{
  "model": "image classifier",
  "dataset": "made-up road signs on poles",
  "train_examples": 122500,
  "image_size": 24,
  "crop_scale_min": 1,
  "horizontal_flip": false,
  "targets": ["face"],
  "num_classes": 12,
  "arch": "xception",
  "norm": "batchnorm",
  "hidden_act": "gelu",
  "padding_mode": "replicate",
  "depths": [4, 4, 4],
  "kernel_size": 3,
  "stem": "single",
  "widths": [160, 320, 640],
  "loss": "cross_entropy",
  "init": "torch_default",
  "residual_init": "none",
  "optimizer": "adamw",
  "learning_rate": 0.0041,
  "beta1": 0.9,
  "beta2": 0.99,
  "eps": 1e-08,
  "max_grad_norm": 1.0,
  "max_steps": 29900,
  "batch_size": 128,
  "epochs": 31.2,
  "lr_schedule": "step",
  "warmup_steps": 890,
  "weight_decay": 0.01
}
Rows from block 8, named by matrix and row number. Rows with one number belong to one channel. Each number is 128 + 32 x the weight over its row's rms, rounded and kept within 0 to 255. All counts start at 0. Numbers have three digits each. After the name is the row's rms in percent of the matrix's.
# convs1: first pointwise conv (model.blocks.8.convs.1.weight, 640x320x1x1), inputs 0-106
# convs3: second pointwise conv (model.blocks.8.convs.3.weight, 640x640x1x1, transposed), outputs 0-91
convs1.137 107:133115172124162161142169141138086134157169214097112187149099172117121229152131067146119106099058096105095141100171117158088087089109146161122113093137166167101117144165151143102153153145084141074161091153145151139177181145115109147133129133130081114105142131124124160175141141178144120067121138129077092126136096135085080
convs3.137 098:124119148120066201114102105135178141123101092136168081126088072169095098148136130113102073155095093141146126086075142088105043132107079143119119113132178172098070147073128128129137112075094136125090131121099118108214133112140114129095132114090094112145136138131107117081099163
convs1.138 108:144157102113122118129112171156121136133152179110181136162119150114219126088179115154142132130130085165083132099175105159149068115134136174145157108114111043218090110133145127161097109068105067187150131174159186080100165178125123083188144109109108145174164105135152129138093143132149136156141183149140116121164125116117125
convs3.138 117:137142144114160051140097171108095095129176089113153167059172102180158084113113130142166145171139137139085094113159206116138167122191207114133116167132064148163185165163108179167129090126138136109159157142144190149100183134122110110109131149181094161148145111100073164114111155
convs1.139 102:124142136122195087113109135150184100198150164133148139170052096156159171120117139199126149156116089139128117153199099128138081098126118116141137081157105040231136141089184153206096144049106111183125158146112113132137130145112132128155088207136106197154185098174124072114111135095161096152130152138192090106132133099166161
convs3.139 115:136103127127152124129126140105173161199111129091094137182124141044090179146107164191154131103135143089112122150133124111138098118118059136121075159151094108057180105173160121138154155185079167135160135103111086122094093098112156086146144151165151117193168141144118151145166185
convs1.140 099:109151139082088172121130129177122105132058097123162081191147148112088174157138121126136145149057034115173162069124130121118188175155090170127142114149191169183144057084156155161136109102105194135141091114150171156158161130108071170117068132130115103130098126121106101101130126116139113118133147164075087150131082116107079
convs3.140 106:149123085092086107099138071112126113099105157129112118141138157141089171089108109128111187125119123103094114135100037173108158108124114124059128142109063160153126085106098158140127153147099117111119159126133194143172120128074160104123134060080139124087138126122141086123145113
convs1.141 110:113136132078164117109123125111134167194135138110158142098097162125112139123162144127137054156120094140091127171127089111111123143103062176109114094186189116196153089089207160148151083074113144138105104131176091157155134129159115123177103118110154144184115136127090108156141162088086109125139122169153122106115104110153051
convs3.141 119:145074077095087132099111127140148129134137173101137074066147175060113146098137116154087091110175109109123151091096068095102148140117125127015129089126063151136062032084120113056168153145089078101116123154156116050139105118159175103143161125133171094084165118129163081129161077
convs1.142 071:150207135138067117117097093151114120091109158168130125156145095155110149117055141103119151162122138096152122027144138157124100121208140118106161148199142128132159064128118066143151127120125114119100185107150154158104120142165090179080121131112076170104169083091182124124142110087152182130127174124103106156139082101105084
convs3.142 047:127174120133166125120173225123097120094134094210116095154152147122167150144136150120087172138110097216112126147125158135133200116086097092099125097158110093124145175134136106086111123141111089136128129121098133119101127147159122103107157080120117057044143128156140180158125059
convs1.143 104:133134126115139093124189155137170119148154133102124147148042112150087100104151103137123172133175111115097193097187127130120109113194123148152087122125160069204106101141148180154127159058110068114119161155121153095133144095128068140081166086107185194166202119131125131153116151089153120170162203135124125076109030157126112
convs3.143 097:129128145170199150142114133125173164109139145117132181182165133068087178146063112121046132108114108148119123106087091155111114138108087118097053076176126120122163096133114097128091155157088151188122091118161114135120102133099112156121141108127084121163093053121149132134147178
convs1.144 106:177029123167143109101093085149111113117116126094179170092134103086091098135226157090151118160107120120147151151081145146142146160135103096136139123147150142161096109075142125175085141127139137097134046110151129128102126083124084089138122117156197109137110091199140049071133140152106096183120114114113096046126091123162140
convs3.144 111:134118093169099128120139171136104095153143134144135136062161141083138115154137130138113125160150138180172139126146139119137132141142174109104133078149097117118113098094136115161142126105129182154127159134151113134089132120190113132087108099162077108057136065117078065117132081
convs1.145 103:147141140116114149140176167114140086231133108090147130147083092137153085152164159113106122122092131123148163147180123127107103108076158154131134088128179124149138125168155144154114105050118189069102162092131055162151149167128078165044151126095170164128099128114096075112106115120102137175098163149124154057101158094125114
convs3.145 097:144140144132171136157139094120185161019154147161185122190140119064117152118116132093055185144154109113090136127024082103143183130078169121156100092121135065142152119107166096140060198146123124161061099113138118121156180147109150129095112125127124099196086142105139141122183205
convs1.146 107:124152096175102129145126134156164078105069107094194114204062116118103183199166127144124127097070133144152168077128104129126102142137158146135152138071148156150122098102148146116066093118102133117134045136141178176161142106104173168135095152139118137098141086189139107154143166145136121152238133142111088138144103125143122
convs3.146 113:106112058096123131089103102105069141156100115092057086187111099183165079085182128137168143090091136116125076101128075146119145141200097114050097126108067144106069137071083126101168057076157114111106116120157147114110134131110156161093139065088098182104150123161146129098098054
convs1.147 094:126069142145090107139137147137092098163116094119129115080173151151091107153169127160119122130159099127142165124141126149081150102053059163141127144113140135148152159055098112174195171187119153133124067123137042088121076101157147089107153139133143124138059160138171146090151116158096129178088131073124081119135157092105157
convs3.147 080:127142150167113095166091112120102090155169100114151106117157127121137088167161138129097183095155141106130124076083188149140101129183126114113101124128110162156154099066133184120138116091147146143112127143147095093193172160092109124139128102094084110191153076056117161113142121
convs1.148 092:118119115121129130123139160135112125106137115132152095136169150175033106150169183092154161133168118103121167111178090083104099105158111125106017128148192145190091149166079175158185167105142086116122132171140107100116112073106064081089128087127142159132132157106177167158146156128150117168109165125139117085097132170103117
convs3.148 096:132093136169184092138130134120097134093145095163090159117190128143105118143092098100064148112107126164126095066100132146150132122118103154150098105158137143106170082098132144078113120093141128169073072134141106078077151129159085156122094151124117110076128078107112144066144102
convs1.149 076:161103095172213119109075132130148152177113092162126092079115130165158134101088151100099176136144131170118127178122078088115185158117115098109153085143177068103097138153134096117170119159090095135100116133085084130181074187120145119134063178122098171089147065110174144101123127155126151150098106119230152176171152152111169
convs3.149 074:135107071087072085132165091102140131153117134116193135126100150138142113116179109174101136072176066119108151161136115113122091141165118119101168080141133107118078130182140132089147117177096109179204132127115139069122145104104139095105081125123126139111124164149082164128203102
convs1.150 091:124099120137236108087131177153119109149120082126154154101132164158117084187131166111152173141151140173124150183138090122136118101163093116081124111142152073144112135086158093173144166134170126121150125138127068102133117126142119107104055169170149146110188115119135136089083100174150102129149062149252100161140143133137206
convs3.150 111:133075101136111122131096112109131124245107113092160118114157149129074130152122147200170088075177174084111134110109103090135087125144097139114136184180088132132097128156144130126197129126119099185168161109131109115088117100094153089136078127132127118115167148083090113130181142
convs1.151 041:120161247129148136143155077174121152078115147152153022109147134134136179170094136072165111199135092038164127145118141113113116141140100131136154145101121098087173138148138148146210095149144187109114093048179110115121140113162109117038128137126116085112136143106111138157107099116135158135141146173106087211082149129115090
convs3.151 026:058107135123144175125127107107121164110138136110095127134089127112152146102072121100132168126163098195150101137130080181112109144158111173128137122100129134041126123161074155136118074152149127120169089165142133141194143095128134135082206139097115152099091072128137153141104128
convs1.152 116:157089100112135191104137100155160103199078105096191109148109138101167096084164126103139189156121109078187160130205200156063135116138120105093115137109209155077120141112104124110150155074125140121098152048123146132159174162121113133109133113141148110051135151134110095141144150163149093140191177164162096136160099165059140
convs3.152 108:115089078086100093055129092128150142096081099114025156099084125084171111097117129143099100127113083081081051129105041108059130127118142126077149130055106117074138119088126107144110130105067104074093113127125102149130139125128123123112116102137138154077131139140122049140138117
convs1.153 106:102116110149143128153150125158221103158100102132185101162048076192140149168143161139134101106114105137125154123121119161124085150113130124134133077131117057147091124119154116200083141112103129099109095144134137140150094131087138139118092219080146176095188094173133079173126097084157128201166170125145144150100163115189128
convs3.153 114:137126163132098064140193112113163143123128145139173139102129148039126158111118133136118113138132092187140188189165135103120107131085108144170126146162123104148153126205162083122141183188092154144166151113102133132150149101120125091140150181122167110130097149133134139208165137
convs1.154 117:139108119095131133138175157166151110108115163126202178139088156181196172103126058154117137106078094144136102132123111116144159115146149131121122131098113042146124112174187110164095127107114108148152168168235142072187120164118129088134141192083129161167106114150111087147121130071185152150184191128126087092158114154094167
convs3.154 116:128143129094118169187135103109078000127073139106162125041144141164115172082124112136154075096106096108121175108166207117104098106145139105123130148122141131208109080121101140141145145132186169149115105127123188125123107118102170120138134118152151110103130100150114149140068146
convs1.156 098:144137087093077073122146045093124162125135073148115134105161115127202050128157156123155157180117173153142133147126183164105130114133141156178182128104142111132121114098111110133167143164084090101117181109088151103166153160156096095121112111087156105102092140123121105134132121151139130163117207153119105182133139183205136
convs3.156 089:120119094074141114121126134121148151066102142099141171087084140065176112046078124123108142157141081104126150144157129070144108107110115119087183094146110099142119113142103070106092092139069128114149138130112123118051102114104064104112081113144119067076126069082119078171177088
convs1.157 112:156118136103118184107152078111142123168132090053130062114139131081116077080135112136100144159122086112112109156085149113124131157118141146125124062219212183101220163073097156095136086116094149174144132116144140147096181126127106119119090103101136126141099095128083130111111152128095075133069153176174144127099091108133114
convs3.157 108:138125144184144115150106219135118174113135123131117160155131116132170116204093131129110212172160120203142139109150153151152132143125110114129131071157108136097086137137165165041128136070143090152146101130142065071108152138142179135131138165176152058124173119184126120097150113
convs1.158 094:177146098077124119144153171123141137093130082133101110122079145112141067117103097111131145149136194134092094169173151196166123150094168115077152104162096125116120135120115115118080086148120093133140105107127112136163148119143144137145160087103142153181123161108112196110108135110109140136182138142039125099110126090142084
convs3.158 096:154098124091107150074127066127118094074134103153193154166109112130134093094084139093042128133186106130116137117065149121102185116103152122115091083092097128147103117097170129126111147122095113197113105134181127157114136147112144098124143132102089124144082161157083092119205119
convs1.159 094:082156155081098126147161100124074139112118125170121123174156113091058108180066210160134171102044140101125189132158110141120146163112048127121133121124121170115095077128123091149094136140115169103109070090146092181113104110125116179127018175127067152068116052111147120137113146122150166150125114068109068177102093120159125
convs3.159 112:154136092103156141108148125108148122108141134083113172190170141158153113112169123130115172160129136130157117157147131200114213116145136118093147114118085133169169143119114141153106187178148168138105143117155186203102127145067107121125163079143121131149117117204182095154112139
convs1.160 099:133130100106125118154129148127131109129100161127098151176120144169172140135129084177158119152142094176109131144136099103175147096145135140069134163144136120194121121065127090182110120119128067090137118128150103070168153143115132134132164147094157180191153152136146102096141159081145165143155083149093068119140126106123082
convs3.160 089:109097126196101127185094167137129119139126105154061059138182103108109099149122119131113152187067173135164103093142087153118164136110132143105078097195158141111066140111119102099128121089114130083151122121126172108152107102147177157110203111141116092131167121131164129074064177
convs1.161 103:108157087146097142107129090149098088173183120106144154119148159148062117133151219121098129124172143141106187118155109143063133129078149102116075123103201094156085129154107146165110184068105150130123121131074120113098106083095072072139181094154166166107139128167182105151144171184115124108109158070175113088175135163117105
convs3.161 108:112093160094119128112168117136140124113130030124143109127056024164126038132172124129161101141119117108146170203179177120134164117173156125131171114123156145119109151151089165162101088184156152073136136142140160144164116129126040119071122149122089144162126165136158168174113141
convs1.162 109:143171088134132109119117176159124110145128158148160140142159117160144197111160125226123140118103041221084163130147036117124109125172168131127153131093171074214126145125170119215044134125074092163125103179145181130132121161059120111172168141110120178135155119118146097110126155124183121099127138116166074053137096070116171
convs3.162 117:136103102121118121079137121133145169133072178095096114147109203098131170118164133121078144129128116112118125112111118099127108126038094135128057063092131104077105120096166116076091153143136125093104131102099083081119096128099162116208110083146200065150160135134132066126108128
convs1.163 113:118091107155186175139121099096119083075069173080129155098167121160113105136156114099141158144188124052150144172178142154049111171180041151125174153099179130101115102132091093146193169161104152156111142090135133107168126121115111111167134146113144081096146152121158168132162122132121141082138143132112078144103105117180128
convs3.163 103:132157119093174126135144138152114193158162153128070140106105175082114166166119137127141157110158130133119140155144142085188076142069118095156081131111142086116135117107128111070111123154095123077068116113148101082051084163120132133167007079125128114156138089065103102150137109
convs1.164 070:114099121141167122136174133160122113172078185113110178108096120153177169122142097184123181093094089169192117105164101123136105133201120155094160156102070136131125097137118155187166129108096102140160142134162170072102114197141077119153172147134136101153134161092144173076149104159086199095143143104095088147150086075126100
convs3.164 054:116095111192098152139146145147160151076097085171117110193128076101129079152151101123057081152084134135127086098100105128099099101133099123108100054108148136117126124055087106119103106113113125146075111154156140115164093121114088161098152170068099115135124111084144123129129122
convs1.165 109:121145151112106114136190172150196078089172109140144132124031128128122181129124126112125143121164090169182186139120126129158167128113136103157130134087133157149115115088131140168095153154103132134148168127125115074124084156085169127089131129172141132135141098151099111122145135218142108180174125092103106125136124128093132
convs3.165 082:116115173136204082124130201136109142108138141102091145157172161064144147131057132139095171167102054214188149086085085095166087147064131140088102096149153143124123156113141138079118150151061132154129094109138075090152112123131130117139179181131122011111141131130137141114157165
convs1.166 109:087162116099143145154147039128093101110127201100085153127129119136100174132056154105093166158142145133111180166132173092083130156121142091109147061122142113065092093129126098091137132126121114112155147078098128153138078117068083148132103155146118125093128032149120104149111157148135176078049166072174096196116143106151174
convs3.166 118:097149157116117152136134137134138157112164123157181147138121132137139099113138117103145177157130111111157158204180135231142193122104214106105154086133157102195103121123142124116115153186151127135082155133161190112149163145133106125093139109196115113135083082144173132193143125
convs1.167 089:154150112130097120172147111161156087132152112198146130107117145142125105145131114093133185136151180156144133129119121195145110136097163154118144093126090147115100154139136090151136106147093129159146096126160183121163098078153144130120214108076100137154118123091127170113102159123156121153160183113031067136110108098137115
convs3.167 089:139155125129116133122098061124125128077143108154200165131097085115133146183114134102161150110189148107091161149088212115170127127116119120139101137070110148149116096070169176135116178106104151202080129133129147129120177140091135105142128133062142170145114149143081131131199108
convs1.168 109:128082153099125125119160131153160114194112137068155111126102102170145059088120115136095157057171105093137110105131124129134180151162127090122111074114154032190128163177180138180073137080132082198111114123117209157108190125187055100165122114138153138121173138096129106072111093127177118151088164165145138100134086178103145
convs3.168 102:115120173088107134152071210129118088181099120117122138107097098181213138091119143121184187209162199119106129066153154116085092106142110127176167140150138156107086118162147145124179111053111153135156078126099073116176147106126163150107140150177084123177125112178106173092145113
convs1.169 107:128148103128175177131089109103068135112121198083104160095160171076146124125074127081137143136187163106112183210119191108097141107142115072056166096105132101099033139098082155106159156151131108130124162057105090125140087128110126096133107133121113140075187079149139102129117162176092131078090140087164130170160185141177182
convs3.169 093:120161166116121118156164118136152163064154164206138161188120167104125194105129125088127158135154116144149145145136125223147179131094184104171172093098169117136110157148154128117069177170137149167109131130177147123129172164159110150132143099098136140130089069123196096180106132
convs1.170 078:141081144134050128151198107148174084105171053119073072150083145169109111152184133068116178142094137131180134088113088146088148129061117075198132086165112158147140115181128106156131131079068150150124090104166112120119068107130113131105177155131143103115085136121098141086119137204051138167139156063091135146119157129133092
convs3.170 058:105086127056128172165122136117102118148087087067147106093102093170112098070164133137119094126117138104072101171092160123128110133156120101128169146098140145123117144137110147167173107118078144106125116137112181181103071097159140094112102137125168146160150148144103109161155101
convs1.171 111:112112118080167156091187070150184085170173159045136087089115130073087094125153137076105177091119156136123106140092172099122159122121150149125124097167162203138207141175110166084129107135131137125153134087143115062092171144108092105129122139105129093145091132090100187127138144143106137129103134155149123094101064133103153
convs3.171 093:110167106095127117115164089117215156141138126115093106163084084141117143091161125129158100104090138069102105143122062110114159112189178121128159178132134148163146118097126141147145102155175151106100143137082143171194067119067122106088165127165138189168108177144129176135143160
convs1.172 097:140122077170213108101087125158149110215148103170131156133102088140119150127134172177135179129149114167116159172155060121121118139121164119112132127128142125125086159087124129147083132102112139106126104165120089128141109133089149120151089168138144169167126075180105061104139171176117117125126069104234108117136132075124202
convs3.172 113:150132088090099112121101103109131129202093171055139142120138198081096176112155146177150146110124126097111143071121102072146091144110109132140076179137090144146106091130161126089189151106145154130146141105100126093121099107101209087178128121152163077145197143127080105109146160
convs1.173 042:112152213150099127126155101182125112135091156143119142103100118151104184103082105121134123149179094105135119184161112091090166090134102099129096129109091128161126130102112151218121170117104106155128159099160119074120095180131082075104173096142146127128086154155157090154128067141117126093129170150043115090125107132145140
convs3.173 031:172161158113059142141165114133171106096142124110134137142046141148094126131142108122129103112107163008086144149097131121039068143166152121146147145141146158204107135162075160103162163106063150114141129149102147115134152086096128157142153095162209152134146201129122086118120166
convs1.174 083:138104111121118135129145127170155092107094169188136167107084151105140094142137147133158123128140157130137125085177162174126084120083146103091132066146088164065132150162129078116140141151079142117145078144127178129139143068113151131167184129093118116082146153111133180119132118130123106081126162150043102115130131073089178
convs3.174 082:107101147225156135147143227133129102156125146082053099124135134207094140199153121156079082151071177124120089123161151140086140106153164144169153119136126124127148097135105102109110113122085127065085160107120100138168088112146102153144123138151138097081145096122159091147049152
convs1.175 110:129144135173076122137111120126169109183099172147113129135075139130081163145119120118069164131110110103163086055125158118106077158152100116145134108171126189129195160165131092150162145118103159118110087132130167218141084141126133181109103118099085147110079106157192136100158072161104190135098187098118133109157070160107032
convs3.175 099:138189173165108058143119130144179134076182134149135122140135130123094153169060129102143129131169136128153070136108124136129138133114181145175093104135143145173110121142143119092105149165138177110135079125127103118078098107139066153116151100186124155165108126093142085160117209
convs1.176 094:094128125175163147113187169132173147161156092126126113084055104113186136037184110170128155099143089155150137155161161143114075137160151097149152126088108075156097123118166116180123097137119113177137095145122156089116139164075085140085083090161119106128255126165085190126126150221099149128189157171159111180104116203115126
convs3.176 091:129108144098052165141096084124124184098164114201161096107111099107160131084154137104147177114168189120106087099077156147208178140120112097178118097051116108155105148122091115113085108118148108140093142140141203108139176142178123123097172115090126161178132138124128162099131111
convs1.178 101:097166102132159126142156176200171152133087125094163127104105102069092126131089076184112142112130063150141169107133234117178206113085094119142133122124125087161150138060111187177153165119194134133119178133044134102105098081128112118110159148197174151070160130152139145135114140187116129121114176150088156160128074101128098
convs3.178 109:112117080138163132075121145129026134101152122137098149105126133107132155146098103128113159141139128157142117104125030138096110139126064128060070089118124100098150084112084145111139077115107192111054091105160113127147147146089129154071047081120095098094128103087134112110155092
convs1.179 108:138138134120067130112081086098106098085136131130107179111157108084173083141151153093106171122109173068152090134193215168142139127103137126104143103145089105142075162139173125095152101175128066171145125041136155098107140149121122140083150133146087064145124161095146137102107132128117083176158197149070180139126135148083142
convs3.179 126:111160138074093077117153111092166168153130175112092118142139156170168173063136131139154159155085148170160111084202079154186179136110122124173134172136130082141122180125152096102143108079160140127118149107084160097140133111107137123155154108112173104180139178173148154130069136
convs1.180 083:125077115140198154131138093165176116090106102177144074203069095150087127191132155126105118089088092135123092128145114140129152118100133207099108066120162136155152135155135145152173096106079164111163079103126100103121088123146092143125085210091111134121092138152107100096159138109116149187195137065191108167108128093194139
convs3.180 074:112055191138207117140055131153092118081181098152170196145158108170102129112138138109135107128161129192137137128132121182191155142078152143103081058084127093123175150126149090154075143132150151176149125152189144125123121157156151136118068106052108109145098085146148162106160086
convs1.181 111:116085175121094190118083118118157133119085141127132034126113144129145167144094155122132132095084056141139064126148126133160150147125110139080117026111093062124209129177124102151140095107106125115122118126130052092135127105151105101124112083112094131114103162081074141127136122132172131052167146159103089211101160132118123
convs3.181 105:128149104127166169056085136126132130125153146095122147136124149146164127128128126131151168158093156122129146048132110135166170133111168114091083076129123134146108147044123129118110161057119144135076149111098122118143136124064140128101230089133113084108128139175126095048134121
convs1.183 105:140129132059098140143090135149025103121122105205148167132150129179176114094086160084118085110178106123093076140162062162155120127158110133130108115118133085154149131101157141134103129097156051145146138105131123130190133167152126114170116135128140088151158134147098136112129121142130185086119093144120126157120101117092196
convs3.183 111:088090077154148100086084127125105122107143053135151177136106119124091132144133119121127049154158118137156125114136116142093075144093129130134078105121114169102130119128111133088101115102115179133104074128143070098187128140167106163107088095061080067117139163125141123094138096
convs1.184 102:087137127101174139162127096160231087095173124109204136129060133106167131094105143114114099161123139158148184144105151115163063133137149114168159135102145121114158126109094130117121149140113105097127116129114135128087087183133168149116149110113159132183152163164155210169086109115127139095226151098140143135063184117067113
convs3.184 102:142136156141155138136105231124137127163135148095101139148131117201163152115129127128164132151138172121127116125120173093141082114247122110143133172132097143081153150131141110159139114103161086095095140132158139140077156119128172179117138162160141229145097145117093187141119137
convs1.185 106:153116148090081149114155112108121161119128091174084135175130144073066193105116179124110170161086099135137167110075156180143153137102111143153147097130181135081147133061175056086161115104120152089120075080061123175100121146121071182127121141153126148115117107108137181119204129182125131082098114137141104168138081094100045
convs3.185 091:146146135080034103175097154136110113175155143110162108097129148188151120118217114126168137154111122104107143070096187101161107133186148108200079142097153137141107120084150187138137082121219141121136101121102108149125137137175137129099104083214108133088138185121131085113153177
convs1.186 107:093104104153148111114111102075088177119119116078153137105158119097148100104218142140197141154158144113163098122168158202098170160124092154141177148089196127072135146155117104088187162146076178152098167081099079139100141141113128141142170128117094099121100148193182116101135168132161122139120068140111113143184068125177097
convs3.186 086:150134126129144146095128092119167169183128128145076095192154157148157163112182136152166171178136150126128158190124123151175080126073125137167110101133141126123136164136172119107164138151148164144146149143133119132166118123160162110173152150117185081162146089113162180153163178
convs1.187 098:110091155168224098116110154128155113161146074155097165114110108128115059105135110131139132147167154145124144171119101096164123119166108113105141073159125072145107142112126129133148172138152118132150104145109081115131092147132132117070086137171129136152181118124139128086079058170161119137136056152216132130177151134138234
convs3.187 119:125226161132124139127190149146138141045172158187119109152112134140178156113112124075086154161111125148139119126135168147147151145120194122137174086101168118169164154112140108137073170115133173094100125137123143162136148154153109168137149123168169146145079115153170126133083116
convs1.188 045:162104124118207127109119115170127140117169115123133116148132134171147073187089181114138133162157150106127141156163141119038151179151113134109130093190125175107082091112127140168121124143107163101132112104143080105147143141165087128180039157135154184132080124152142103118095127172124118135131131134226102194145127131162141
convs3.188 042:141136133092136085130116106127156114106141123163195146076181142121127176109155133134139089166202108122110214101110163104176093119154135100146142076138120102154126108120155129142134169086130057169187120148118111105123179125128110098128114145131131123077125147147067130102193133
convs1.189 116:121133129094133145152142170091107092096170141080119196141080146121102161116117122133147140110149089153145128141115124144098142144124113116144104148098121176118147130129096105152123170127100201117150163133124081111123132161109181098164133087131114119161111123138099130165158156205155099101177095121116111101133137126070134
convs3.189 115:099136146142168150127024168140132122131163101116123138096160106136116117152107140153135175184101148164109148028108123135165141162082174116103066100123126157166147099107153136116133138096130156133064118118094134099219102124118109124100179162130127045157136128108135141030122166
convs1.190 114:080159123105110116130200179133128082145121145114167150117115133131151081151139208113104183105080165147127147121177153126169146062130115159102142095111110121108128099115082144081104189056108111116107161139115150124039146180123098150119147164188126135098144119145154132162128127181063105101104144098148140114134066087128115
convs3.190 111:146198159138106145141150092123164098154177176112099124120141161144125178124101127140185110144149163102117131178131164144138137131162131140204115177108130171125097152162176112154176157168172133117161110144134157172128156131122167135145179149135154191159120179162137190173080181
convs1.191 109:128037131126123134111079100131140063144133159050167176113126116111097061141219151122175125157058145099131140142077145136120171136140117126115124104151121153159098106076164102140088124108132144095127040097146150112109147106145119123167089087112200132182104090202155033113119127108095105187118129147113150051090135148154113
convs3.191 116:114168186082153188168082109126175157132114133112175165156133114135070169107145125127112148103136184091136100130120122129136093133118129139195151150138170135137132160179135143138118141143153102123148098121149117144148120146057122100133133156134138119184132112085156189154119157
convs1.192 099:156134153099074126153183147127199116160124128112117148151029126082055085095103120092120147142151156081142105078166172145089119072167112104143104121178120110157137107144120182111132129098125102126140129154132160123123146090169107207075105097109136161107177123111132131125115118128102125168159214147120137132097092149170104
convs3.192 121:104149146152165169145140140140147122089147120110098142123157113045112140146025106146073131099132115120112107144066100134080127128096070131093114109127114157102166077123130119166092155163070168150144061139170087166111121140140100126101123114092098130132144067115133111149142199
convs1.193 107:137134164097111109151141104168111105124147145184142182145125152124162106033118108093107107082147143157101075142193100152169098128156119167183112064100107167148117141116177114131108131097170098200136144119133105103148100167227134108186097127132115118170147142160131100122144086120135161100139123149113104124125112091114197
convs3.193 125:076065110153186074074086152136090103129105093108129196095107124130143148146120120118146007146182106132127123105099133126065105132089083131148067141177106152115127153120098128132096122129079115140154084149115075148121129123147120169129083087053087065130160170131079153110124143
convs1.195 115:138129153099093130145101153105115049127099170093134131083110127140101141097137092126153159159123107046162176114144198104128123122139089153120127112116158082166069105109171127122123152115143089179144129122123183177132168114109092143155096119155122102088172151183203140172106123120130162163104195182075121134106118132110124
convs3.195 094:166138063140108105075152107109111133125134138108123137099079148161129079120137145101111133142135122147130178112142132119228131151069139101144027087095150111149097153098142118094112081128195108096083136106119133094088137123119151146093095057135123064112141127078096110130124124
convs1.197 106:107094130132061114139156082148146177101071112106149146131132117137183066088164103115138178122106177100183076138110145180080145134159134128168171122120097122116161108147121129174203139165140114125141165106100125104152153185156089105160158122096148128094129124133088070144119105143129152141137168156087070176105204173169108
convs3.197 103:109146123106177074142107167128125143078102102141107164182091120139157099092075128132103179191160109136115145102124093115156090124094107117054166097145125100127120116135119078062102073128085132116141151134116117062099139130120091139149078109085116065098094080103125132119186092
convs1.198 112:115122138141143083122108097107142112109159111156116189155087142102079105110106103111133141146129137116202135135133185115095115136137104060138157145138102142110114139034090042138096163151184150081114094095093110121159126116136137129120091099100160136160145068176115066028118131094166128143170130130165104133117151123139165
convs3.198 129:137179063213166106117213097119134173114132149164063116111121159147202111134171134135141108158095180174152098169164160137164116125132125131144146163103103117114175168079140117112090126166155115095107203144139124124073092130163114141133037129124133169154131135130108119163112109
convs1.199 098:133144148134194117111148157134122162169175096142136168096122133158078117094231117147143134122157054146090189153115095101106098130152144149158086123091225077221099134138135159194116164131121137143130155154126131089116132117116100044055156083117170192146189136089131170159115137170179119181125116127162098079119093145067179
convs3.199 125:106053115149164128122076118113133133098092115107131163120155130122110100102154103111032164094076084142131109083139098169150139131069084147091088020139128161130129072080114143067072128110136093146070115110131128059144094128094102151130120062098117053124123071119116136105120131
convs1.200 104:137091076098085136156151165122088105119129158113136158128108149121085109156093108157080127154087135151149188144136161144127075110130163162091093130141156198113094102136130092171066121122103132072149101161112134151186160089080104155154153101109107124117134115133132171164090132173127108086153170126053153114113077118157099
convs3.200 096:123150148163096158083080087171112107058138139157200130109116123153110120180120143069078142132161124149115149100086105083129069127083117110154085102106144120118116128103179124161072063068157136159099131146089072149122128129191115111147113089111152136102122111135050084068190119
convs1.201 084:135141097090137107134172067148207123131191097196155069160072112200141103125151144117113117138170089126082205137183082128119130140112084117141106088166156088147099157091106150167117169102074154093124161127103156089153069168108137107108058177095152205103162133145146073124106114125129125172119185123202180121062157129146162
convs3.201 069:142155168155127179158069136159131115077139112178121129123098095181135118169115125110148104182109153152118136104100130133085166151121148127107174095094142138177126114109079108157104134120171142113096141097128130163103117143159119146076118141116093130110103060147168098113108129
convs1.202 066:105129106103159111123157120125103088080105187083146173100131153108128079105087145203139165138156133110175114124112192112118081144158131102159216149072179101028145107108101115126171154171133124152126156135114228100114102082086147156130159137151121126135173132114119186118116129173146177072178116140154117158124091058138122
convs3.202 049:118117137143057115144112134127106065106101095154147112136154074081094082159153123159042084133181145121083125093117133185111144129126100152102155115135150135120111119143072152129123155153124056151139136126119121128187137121140070151123111107180098126086152083080162079125150070
convs1.203 090:116135064097101077138195106143111107126156094112146104116171111143155087132110110139104124118090133147109075131153093131135130106130140166117132122133122147174147103138135133150096090137085114091130115110136111139155149167132136152168161089085140129152103147114024117074157144106102127155158157108078156047091113098136146
convs3.203 085:120120156212147107170082129139166120193116153164057102132183109151141141168160124149097127090050130142155064102160121165116109134137165135166176132184127110129151168116150069158127139090133093039100167138128126155110077143158157147115153156143030168121122057086160143077040156
convs1.206 113:155100110104140142084149065127154144175113072116141075114105142124083083141148139087138170159119115161107156147121144081132136136107129151107115022188187195151171118060105138126105087078104183092147127080155148167094160135175081133121121151124168149107046094128123105109148120151073129181088140157173158117105104094133122
convs3.206 104:144124147155131121100098209133046111098101130088133155069171092152117119184066130105073117207175133188121133127158125186095152112122146151115141066155096152106112092132147148085087151100106128181172140132151101059114147144137147141140138146113143063094153148168155164109154061
convs1.207 060:101092114130140160134162137125191110119144155093136197131039151139168069110151075210148119161125103161173119135096185111163124189173122095176197137106130105125116113103105093145154170169105155148100144176149154112158108148068155131089151112082144111200206110180167169147141170143074147131181145128121122119127095091135093
convs3.207 044:079105144130128129114141122110134127060104132159143118206130092103062099123132118123067097132121123187113132143133108171157186148093119119120147134134178122122089133075092151154115170117092068150137094083122115118141158134136114092105178181126059069140151095040136043133134158
convs1.209 104:135149133129129109137205170129196108161135126108120149155037094157077126119147109148122161129167082120109163091189120139128124122185112143154088116133158067234127116127133181179117147055096080128122159157122173089131140095099081154094163101088173211138172123117106110149111141081151104164148206146122116086102050138149111
convs3.209 107:126161140155190151146158150127185180119160134119107147167170129044093178112068101138091147140119103162116129128082100140129126134103095118099063103159131124123170084135113112142114151169068168176119082123167118142121116131115103158113137105154087129177109050120166113150151192